Weights of a small image denoising autoencoder.
Training: soap at rate 0.0019, 8700 steps, batches of 64.
Rows from block 3 of the encoder of a small image denoising autoencoder, named by matrix and row number. Rows with one number within an expert belong to one neuron, the router's apart. Each number is 500 + 50 x the weight over its row's rms, rounded and kept within 0 to 999. All counts start at 0. Numbers have three digits each.
Before each expert's rows are labels from the 100 images, of 14976, where the router gives the expert most weight on average: "colour at peak" is the nearest of a few named colours to the mean colour under the peak; "top examples" is what is common among them. Only what is clearly more common there than usual is listed. The data: scattered letters and digits in many colours.
# router: router (encoder.blocks.3.mlp.router.weight, 16x384, trained with AdamW), inputs 256-319
# up: expert up (encoder.blocks.3.mlp.up, 16x192x384), inputs 256-319
# down: expert down (encoder.blocks.3.mlp.down, 16x384x192, transposed), outputs 256-319

# expert 3
colour at peak: brown
top examples: pink
router.3:516504493627481482502503528497592456585516407472532499480552461574355545519485502581419412521453463432482542528516409447538501501491526613561548707507489462598479544470410465540457502484480443
up.0:472502451472494535430552451408501591567378469493530462466556579464568487437542532431547492541537541524551506497564481509526517458493463516392495613511413464612460435506482547546522470460492509
down.0:428544423516504429451523435423522482486440524540467433521520486530458556442418522418448572518532516558478481592502444564454477495450521390511434466452458657476544554592515481435421491447523549
up.1:459526449511380417469452459542499471491478460445534433422483514466503443543481446486444426472508413489536499482534486387487467495377482564471577554552534525491532460553462502629476491497501499
down.1:467522465559526545604386415533485501523439514547586473479503485598574433509500503561444514495531450586520425492496510592465464450523502435605565451468539496588479530474496467512569408537484481
up.2:540462415428522448518507581499485464505459536593560567490450546477501450483439509608603500474441577475551477511427495488492471527552519500518517544458490453482550406503518584545421490460475414
down.2:521466494487463474467448448484488553500468522516573518503514473450534532579505556522497511565519472483559500508525495512408505422491527454475528549543512634480600507541511475482533518450466567
up.3:475549445425479504520487502518541507512429491487607489526503454437441538536539535480477514341426437566566539479472539469543570436420501502583529503496576490485512543485543461438499534479612528
down.3:476575510451445446513526536533516472454456578489532515573447568529518507491522580530428460465543518515516557429451486448469519500553382495519623625479654454486531468444463578443592540536467566

# expert 5
colour at peak: pink
top examples: blue; purple; black
router.5:523541472458420503511449495519473507478572570506480499523555523505533533475434518498552561482575606481476472514482485466451486505506500480567597558559520549471490441459531396602505537572483520
up.0:612573528480444617468515413474530544512417472542561467499636567450452523580516535518506424524587554513408527436499463572497367483453425478512438440458461451394446456497434379547424554494481537
down.0:581601450476503502524419554539453523481539567477525522512501473499529636455512571514508461534418470567535518450529458488439542495475532501408454453511514510584464534541604532480459444584571551
up.1:429531489470513584515486508494561593528476488558535416450473524480457479493527534629397412468428515409494459516440433454534514530451518597425561442517503514558537517484534461557509526499390480
down.1:568471594482589540482492463387559513526502528539546548510569399413514531484573565505522513592561393461506546482516552429552459560471479470432539459505503549568479480459443487352472513496457631
up.2:534519466509486442441487488550528540527476434501521494561551357461639493599497404464500467515474488488530542461499458465492493469506487556533621492539496535504469486417564579509416504547534530
down.2:544567540500499451473433524372491518480514444616540520455490530376527489489557556463468523476490570504396469490459495522500514563353546433526607518453479515616526511514511425563510510414447468
up.3:530548445500552477433487515571517499443449416493492521526479524454489523500462462509429500544543529477459501472472502517461535450461534470514516541407413463533484536513484522554382553506421490
down.3:541496508427535475435492520418462448411446462566476545521502526447552557463532485445513539480420481497502514553525456557578567528438575498551458548485564454466501476478492461539530584450457452

# expert 15
colour at peak: white
top examples: count: one
router.15:430495471456516489488495489579463503492420428509506439551466502422515491473526518493522482460535462545576544425523586490384406450456581498529517472514533487505505502464541445488504454490559481
up.0:526573566500484524439484439511528422526534426543472544416442536458515474439544440412491581410424471473446562547575491499523482492523553563456475441592567479524490527446524510465515466519573364
down.0:458533467599452546541517456505576407510524592467586521555492575374487528563466569519536513363527600539540528390487532567492488537444491471504528430485549536612537428492490514523496555551508384
up.1:503563424528521439558546488559462457461580470530507486525465469515552496484545480481512442504447541449475451496447511479456484446470456379434543494504559471505498514547561500449543543510468526
down.1:381550520498490510551528457512458534529483459551532433575549513507558472560454517494424488493469606489470578474512561537528477472444561474555517572498468547487461520404466501482530582501477518
up.2:491516538509603525511481455578520417442497461585412352516477597500344546459532546527583534530466433457575461557424507448558523495507512490499514554532471562514584573550524459425535569576525506
down.2:431482504503570481481426499443471537472484538540563468595338570577513449454426488521465434492510516454569463457553544541583579547487391485538506430611544490403523468500582476562548438559526540
up.3:415419601544506462519493566480600471425395404343515505466420501493500511534401467420399578501506585529473549558458442479431476497559473514596491486446424455550442515573550454504411462462439456
down.3:564458520520468491532496457456485426499488616498563592550455427461532511449462529470437382460534577498484455473534451462543523448549441546532464567588500473419531515511521351533505378488576468

# expert 13
colour at peak: white
top examples: black; blue; purple
router.13:450465500503470584461541501508552388486607488523551413532576472571511536481570501502471549514559546449541498477513546551523517528501468465477499418457469469556545508538543462623543363465436559
up.0:437532540503637541472512451539517435409476381540494442520489393517541432452519476447559531536479526470450539522519474603560481507496464469537554544541418623433486564520522437391485531514448524
down.0:585533433488510558539403543429484459615515414463512451548559432469450460396436524548423527504626563536557452500491561454497522609483519508485552490545548489500390514507544511551520477507476502
up.1:507524492452464569463437517597488514463451548482572529513498467494498608518541481463501491476573575432534629548529522476531537413575574507493577535516571580595511485529449540451514438540543578
down.1:462439472520560519469469383494497487542441582472552474529573507471447497545445443457614554479437444514498480456399509507574455583652505498487464462538468503452412549506422454512488474478519512
up.2:588457472469483400580555538630506481451598525469485419474477535467465526561459512629461447497533399461512522499517518499448533531419506483497497443576449484519428528458498584472393495411424458
down.2:570513508476531425556432550475498421479480471413522460538468479376501471516400520514521520532523505546597456540524469572459582398434461422547535503481563561492522406551486466525481496446490526
up.3:534489509509444478567479424514475543434563501556421486521455515482539458493467428462441562542532518484527471501488512507406500451443480542536523532458506498568563484582483524475453549464535524
down.3:535470507400541490575462530620427495551527492477525435613544419420565424449402408472502514460514465577461533414418467499492459492468435493510560502516564541440411494409467594550447425491520497